From a checkpoint of a small encoder-decoder image transcriber: 11.3M parameters.
Rows from block 5 of the image encoder of a small encoder-decoder image transcriber, named by matrix and row number. Rows with one number belong to one channel. Each number is 128 + 24 x the weight over its row's rms, rounded and kept within 0 to 255. All counts start at 0. After the name is the row's rms in percent of the matrix's.
After each channel's rows are labels from the 100 images, of 14976, where the channel reaches its highest value: "peak at" is the part of the image that holds the peak; "responds to" is what is common among them. Only what is clearly more common there than usual is listed. The data: seven-segment displays showing three digits. In brackets: how many of the 100, against the usual share in percent.
# convs0: expand pointwise conv (encoder.blocks.5.convs.0.weight, 144x48x1x1), inputs 0-47
# convs1: depthwise 3x3 conv (encoder.blocks.5.convs.1.weight, 144x1x3x3, trained with AdamW), a 3x3 kernel
# convs2: project pointwise conv (encoder.blocks.5.convs.2.weight, 48x144x1x1, transposed), outputs 0-47

convs0.28 107 [172  96 146 116 120 100 134 111 116 119 133  91 146 149 107 101 117 154 129 114 102 156 143 121 149 118 123 120 166 148 134 151 157 143 138 140  86  63 112 143 176  90 144 131 155 154 112 116]
convs1.28 096 [120 163 134 137  92 170 125 115 152]
convs2.28 102 [121 120 128 130 151 144 101 125 113 162 118 158  73 117 122 122 166 131 149 170 124 130 109 140 127  81  91 165 143  97 113 149 138 136 159 166 118 110 119  97 102 145 173 134  88 129 128 101]
peak at: centre (61 vs 11.1)
responds to: the digit 4 (63 vs 27.4); second digit: 4 (33 vs 10.6)

convs0.88 079 [164 156 130 122 112 123 104 101 137  96 116 136  83 127 155  93 164 106 140 125  97 145 124 115  88 153 175 121 125  96 133 162 150  97 148  95 162 132 113 137 111 153 118 166 119  94 107 135]
convs1.88 081 [ 74 141 143 115 144 152 130 112 154]
convs2.88 088 [124  82 147 126  92 111 135 152 148 160 145 108 125  84 100 141 156  96 122 125 144 104 148 164 125 119 110 145 111 174 179 151 129 139 130  87 130 131 166 146  88 106 113 124 104 126 152 112]
peak at: middle left (86 vs 11.1)
responds to: the digit 8 (59 vs 27.2); first digit: 8 (49 vs 10.2); first digit: 9 (26 vs 10.1)

convs0.134 093 [149 155 113  80 129 119 105 174 125 121  94 117 113  97 134 107 155 154 162 186 114  89 145  97 125 107 140 142 103 122 154 139 136 124 119 112 147 133 123 123 111 119 160 166  90 116 170 117]
convs1.134 081 [141 137 124 134 157  75 121 101 106]
convs2.134 088 [105 153 131 123 106 114 125 142 104 107 156 144  92 119 148 154 141 128 100 117 107  82  80 153 129 137 128 135 165  97 125 138  94 131 103 104 128  87 115 186 126 135 123 156 126 143 178 150]
peak at: middle right (79 vs 11.1)
responds to: third digit: 2 (37 vs 10.2); third digit: 3 (32 vs 9.9)

convs0.34 051 [125 132 132 120 146 158 155 148 158 148 127 155 129 152  77 114 177 117 132 121 125 147 159 139 119  87 105 122 151 122 124 146 112 125 142 129 139 158 136 157  95 154  99 158 127 135 204 159]
convs1.34 131 [ 94 116 144 135 122 124  96  79 140]
convs2.34 042 [137 105  90 138  91 146 149 120 171 153 133 146 118 109  95 109 102 131 115 127 136 130 145 157 158 122  99 125 155 158 212 150  97 138 120 115 126 139  97 113 117 103 144 154 142 111 133 103]
peak at: bottom centre (38 vs 11.1); middle left (30 vs 11.1)
responds to: the digit 3 (67 vs 26.9); third digit: 3 (34 vs 9.9); first digit: 3 (32 vs 10.2)

convs0.113 071 [118 153 129  97 152  97 140 164 169 147 137 147 128 176 136 111 144 147 121 156 137 105 116  99 127 135 121 106 145 135 139 164 156 191 115 119 119 145 124 159 120  61 127 158 121 136 135 151]
convs1.113 071 [118 105  90  92 122 116 113 100 103]
convs2.113 070 [150 145 107 112 115 134 161 140 126 150 109 138 159 120  91 144  78 136 104 107 119  76 131 127 131 174 156 146 112 118 141 165 110 112 114 134 124 140 136 126 156 109  82 187 151 162 135 129]
peak at: middle left (34 vs 11.1); middle right (29 vs 11.1)
responds to: the digit 1 (58 vs 27.4); third digit: 1 (27 vs 10.3)

convs0.48 082 [149 177 157 126 114 140  91 147 123  86 112 135 122 144 131 157  59 103 144 117 142 144 129 112 144 126 137 145 141 138 155 117 114 107 120  77 117  95 140 190 136 159 145 121 123 123 115 146]
convs1.48 103 [120 100 107 163  97 120 123  88 124]
convs2.48 083 [121 139 155 137 117 136 108 123 164 106 157 123 115 112 107 111 120 143 132 141 150 137 174 148 156 116 131 146 145 141 102 134 130 130 106 128 148  83 180 112 197 161 162 147 113 169 103 156]
peak at: middle right (53 vs 11.1); centre (44 vs 11.1)
responds to: the digit 3 (72 vs 26.9); the digit 2 (55 vs 27); second digit: 3 (51 vs 9.8); first digit: 5 (28 vs 9.9)

convs0.130 125 [128 120  85  66 128 163 148 115 130 192 136 100 112 144 147 119 123 107 136 143 145 105  95 103 144 130 115 160 119 100 155 117 131 138 160 112 145 116 132 107 130 192  95 133 139 139 125 121]
convs1.130 073 [146 143 140 147 180 124 128 166 127]
convs2.130 136 [162 136 132 153 135 108  91 119  92 137  96 158 131 112 114 108 129 151 147 126  86 143  89 129 128  94 150 143 172 156 112 153 124 130 117 148 129 122 101  91  86 183 143 124 127  87 143 143]
peak at: middle right (40 vs 11.1); bottom right (27 vs 11.1)
responds to: the digit 1 (94 vs 27.4); third digit: 1 (57 vs 10.3); second digit: 1 (55 vs 10); first digit: 1 (33 vs 10.4)

convs0.63 086 [147 154 145 114 120 126 172  67 116 128 124 139 134 154 136 132  98 111 125 123 155 118  99  92 102 141 101 126 103  71 147 124  95 119  93 122 179 129  93 112 112 105 147 153 129 117 102 113]
convs1.63 120 [172 132 106 156 115 124 161 131 156]
convs2.63 083 [118 127 164 150 152 144 114 129 104 139 144 119 102 121 160 151 144 144 116 112  89 107 109 149 134 119 161 106 165 103  88  86 131 123 142  85  72  95 116 123 138 160 142  96 127  87 141 132]
peak at: middle left (44 vs 11.1); bottom centre (41 vs 11.1)
responds to: the digit 1 (65 vs 27.4); second digit: 1 (39 vs 10); second digit: 4 (30 vs 10.6); second digit: 7 (28 vs 9.7)

convs0.23 089 [139 124 157 112 155 137  95 155 122 128  97 137 170 154 133 113  84  97 115 185 139 130 186 116 110 125 134 111  95 117 160 143 109 126 120 136 140 130 178 122 110 123 163 121 132  90 151 120]
convs1.23 079 [106  87 125 124 171 116 134 100 141]
convs2.23 069 [184 161 149 160 138 145 130 137 118 130 144 140 158 115 123 135  86 120  95 110  97 134 124 125  92 112 151 115 124  76 164 117 122 179 130 119 132 145 134 153 150 189 129 142 126 132 158 115]
peak at: middle right (52 vs 11.1); centre (39 vs 11.1)
responds to: third digit: 9 (29 vs 9.7); third digit: 5 (27 vs 10)

convs0.143 107 [128 157  92  73 120 118 118 140 125 141 118  96  98 106 166 131 105 120 114 118 125 131  95 127  98 161 115 156  92 112 139 116 205 122 139 152 122 136 103 110  83 106 112 126 141 105 123 131]
convs1.143 088 [138 166 118 142 108 143 118 173 103]
convs2.143 106 [132 124 127 194 106 163 142  92 148 139 139 124 122 110 134 137 159 151 139 188  92  87 144 123 137  86 151  93 164 152 138 127 118 149 137 118 122 149 128 135 141 155 139  98 123 149  99 143]
peak at: centre (49 vs 11.1); middle right (32 vs 11.1)
responds to: the digit 0 (94 vs 27.1); decimal point (79 vs 50); second digit: 0 (46 vs 10.6); third digit: 0 (35 vs 10.2)

convs0.5 095 [110 142 136 142  71  82 111  98 123 103 147 105 116  75 117  93 182 131 137 170 120 124 157 121 121 151 111 122 122 151 133 122 152 102 158 132 100 148 152 106 136 111 119 114 148  97 154 142]
convs1.5 105 [141 152 122 121  74 136 134 164 119]
convs2.5 100 [146 155 125 106 140 170 142  94 143 131 141 176 128 178 122 127 161 105 137 127 126 100 103 177  91 153 108 105 116 123 148 137 120 138 151 148 116 126 119 141 122 116 186 111 126  96  84 110]
peak at: middle right (60 vs 11.1)
responds to: the digit 2 (79 vs 27); third digit: 2 (42 vs 10.2); second digit: 2 (36 vs 10)

convs0.12 083 [145 174 137 116 125  96 125 133 168 126 108 124 139 136 113  80 167 142 127 138  98 133 115 100  78 177 137 116 144 149 115 135 161 147 118 125 130 138 106 138  68 126 120 140 120 121  72 133]
convs1.12 083 [121 126 129 158 175 123 171 133 142]
convs2.12 086 [159 104 124 125  90 144 115  89  87 144 132 131 136 199 156 113 111 102 142 110 128 146  88 116 179 144 127 110 115 105 124 154 158 111 140 123  86 116 122 150 150 120 143 139 156 122 147 106]
peak at: top centre (42 vs 11.1); top right (28 vs 11.1)
responds to: the digit 5 (83 vs 27.2); second digit: 5 (41 vs 10.2); first digit: 5 (40 vs 9.9)

convs0.104 075 [103 127 154 142 112 127 112 108 147  99 120  91 143  99 138 141 150 149 148 134 129  95 137 154 158 142 114 219 141 126 134 137 140 122 157 105 151 144  99 123 137 155 105  78 155 136 108 127]
convs1.104 153 [ 96 171 127 139 100 121  95 122 115]
convs2.104 068 [133 104  94  78 126 140 131 158 144 158 162 140 154 123 121 136 101 100 105 117 100 122 164 149  82 106 121 131 133 178 158 126 142 123  97 154 111 158 127 129  97 136 164 152 123  89 141 103]
peak at: bottom right (44 vs 11.1); bottom centre (42 vs 11.1)
responds to: third digit: 6 (25 vs 10)

convs0.53 108 [116 100 128 113 140 131 129 156 126 148 121  89 128 138 119 121 121 131 121 152 172  90 106 122 139 136 105 104  99 142 152 174 148 123  87  94 145  72  90 133 158 114 122 135  99  81 109 159]
convs1.53 108 [122  82 123 136 141 144 123 178 129]
convs2.53 123 [119 103  91 107 115 138 175 150 122 119 141 107 121 126 144 102 143 112 100  87 132  94 118 107 103 124 128 127 172 118 118 146 132 175 122 150  92 151 120 116 146 125 185  96 156 173 116 146]
peak at: top left (58 vs 11.1)
responds to: the digit 7 (90 vs 26.9); first digit: 7 (59 vs 10); second digit: 7 (27 vs 9.7)

convs0.59 118 [106 140 150 137 121 128 124 104 155 114 147 124 116 119 157 128 143 162 125 162 142 126 155  95 148 150 115 137 184 111 139 108 107 115 138 133 171 176 155 111 122 141  80  75 162 160 144 134]
convs1.59 081 [115 119 142 139  93 121 116 176 158]
convs2.59 110 [121 121 104 122 107 104 143 128 139 144 118 163 147  93 123  86 122 142 135 104 145 131 141 146 117 153 162 143  91 130 126 118 159 119 144 127 160 103  77  74 120 123 170  82 118 147 176 119]
peak at: top centre (45 vs 11.1)
responds to: the digit 4 (63 vs 27.4); second digit: 4 (52 vs 10.6); second digit: 0 (31 vs 10.6); third digit: 4 (30 vs 10.1)

convs0.96 076 [115 138 142  53 133 124 170  91 165  92 106 142 121 112 101 147 119 131 129 106 142 128 118 179 140 151 147 123 135 157 152 116 120 121 134  82 114  95 112 111 131 109 157 153  99 150 116 117]
convs1.96 100 [ 78 131 130 144 150 158 100 134 143]
convs2.96 091 [141 124 116 153 112 110 117 160 138 141 136 155 211 114 174 140 104 130 124 117 131  86  90 115 112 109 145 129 119 160 105 128 146 154 103 123 149 100 144 123  95 151 138 119 117  92 145 163]
peak at: middle left (78 vs 11.1)
responds to: the digit 0 (55 vs 27.1); first digit: 0 (41 vs 9.2)

convs0.136 116 [123 113 144 147  88 122 165 125 151 142 102 107 168 145  97 125 139 140 135 114 128 111 134 151 198 163 133 146 122 139 108 114 103 102 128 120 104 119  97 132 148 154 120 193 151 106 102 149]
convs1.136 068 [127 109 138 129 167 133 113  77 110]
convs2.136 119 [120 113 129 206 140 134 150 154 123  86 105 135 105 137 106 132 134  67 141 154 122 162 126 129 140 147 144 104 128 144 148 132 155 131 115 134 136 112 117 116 111 142 150  82  91 105 157 164]
peak at: middle left (47 vs 11.1); centre (40 vs 11.1)
responds to: the digit 6 (84 vs 27.1); first digit: 6 (49 vs 10.5); white glow (37 vs 17.1); second digit: 6 (32 vs 9.6)

convs0.19 092 [117 125 173 141 121 151 154  90 172 123  83 138 145 116 181 167 135 154 155 119 119  94 127 148 152 124 134 129 145 103  91 112 144 108 174 112 153 109 107 111 104 105  96 124 123 132 110 116]
convs1.19 094 [167 139 150 118 135  79 130 148 135]
convs2.19 114 [143 114 142 119 127  98 171 136  69 108 108 128 156 161  82 143 127 152 107 117  81 172 119 110 115 157 126 127 137 128 108 112 105 143  82  98 103 155 126 138 136 124 157 156 131 143 156 116]
peak at: bottom right (53 vs 11.1)
responds to: the digit 0 (71 vs 27.1); second digit: 0 (42 vs 10.6); first digit: 0 (31 vs 9.2)

convs0.105 079 [128 124 101 126 105 125 143 113 161 152 129 132 100 136 127 126 126 106 146 118 165 123 154 107  94 122 156 136 134 143 120  95  84 135 153 139 144 179 151 118 160 180 140  84 118 155  76 161]
convs1.105 069 [128 121 108 132 120 182  95 134 103]
convs2.105 077 [ 95 104 197 124 144  98 139 130 133 102 121 147 147 121 115 142  95 123  97 132 114 126 132 156 152 143  82 124 142 134 177 136 130 104  98 152  97 148  96 134 113 102 131  92 152 124 137  84]
peak at: centre (58 vs 11.1); middle left (38 vs 11.1)
responds to: the digit 0 (85 vs 27.1); first digit: 0 (43 vs 9.2); second digit: 0 (39 vs 10.6); amber glow (35 vs 16.3)

convs0.9 098 [144  98 139 119 129 152  96 134 122  96 158  75 138 105 129 131 131 131 159  89 168 149  86  78 109 140 125 138 127 137 139 148 109 122 135 117 193 114  90 142 116 100 128 134 116  98 136 149]
convs1.9 066 [109 131 108 102 117 126 113 186 136]
convs2.9 093 [141 109 124  91  99 113 150  94 107 144 162 151 139 178 150 169 157 105 136 117 138  83 161 141 110 111 109  97 138 165 120 111 129 128 107 146  76 127 120  99 151 142 137 130 129  96 110 149]
peak at: top left (63 vs 11.1)
responds to: the digit 7 (63 vs 26.9); first digit: 7 (34 vs 10); second digit: 7 (28 vs 9.7)

convs0.67 086 [131 180 105 122 138 137 152 133 124 101  90 134  68 141 111  80 141 111 140 121 104 136 161 155 130 131 178 159 157 122 160 162 134 163 138 131 143 139 138 138 155 120  99 141  89 138 137 124]
convs1.67 084 [ 89 158 154 123 117 149  99 111 148]
convs2.67 105 [105 111 151 112  89 147 129 148 142 117 154 140 121  96 110 113 157 144  86 119 165 112 118 177 113 125 141 116 162 143 172 138 119 147 115 102 186 146 144 160 121 136 145 160  99 107 158 112]
peak at: middle left (41 vs 11.1); bottom left (28 vs 11.1)
responds to: the digit 0 (57 vs 27.1); first digit: 0 (43 vs 9.2); green glow (36 vs 16.7)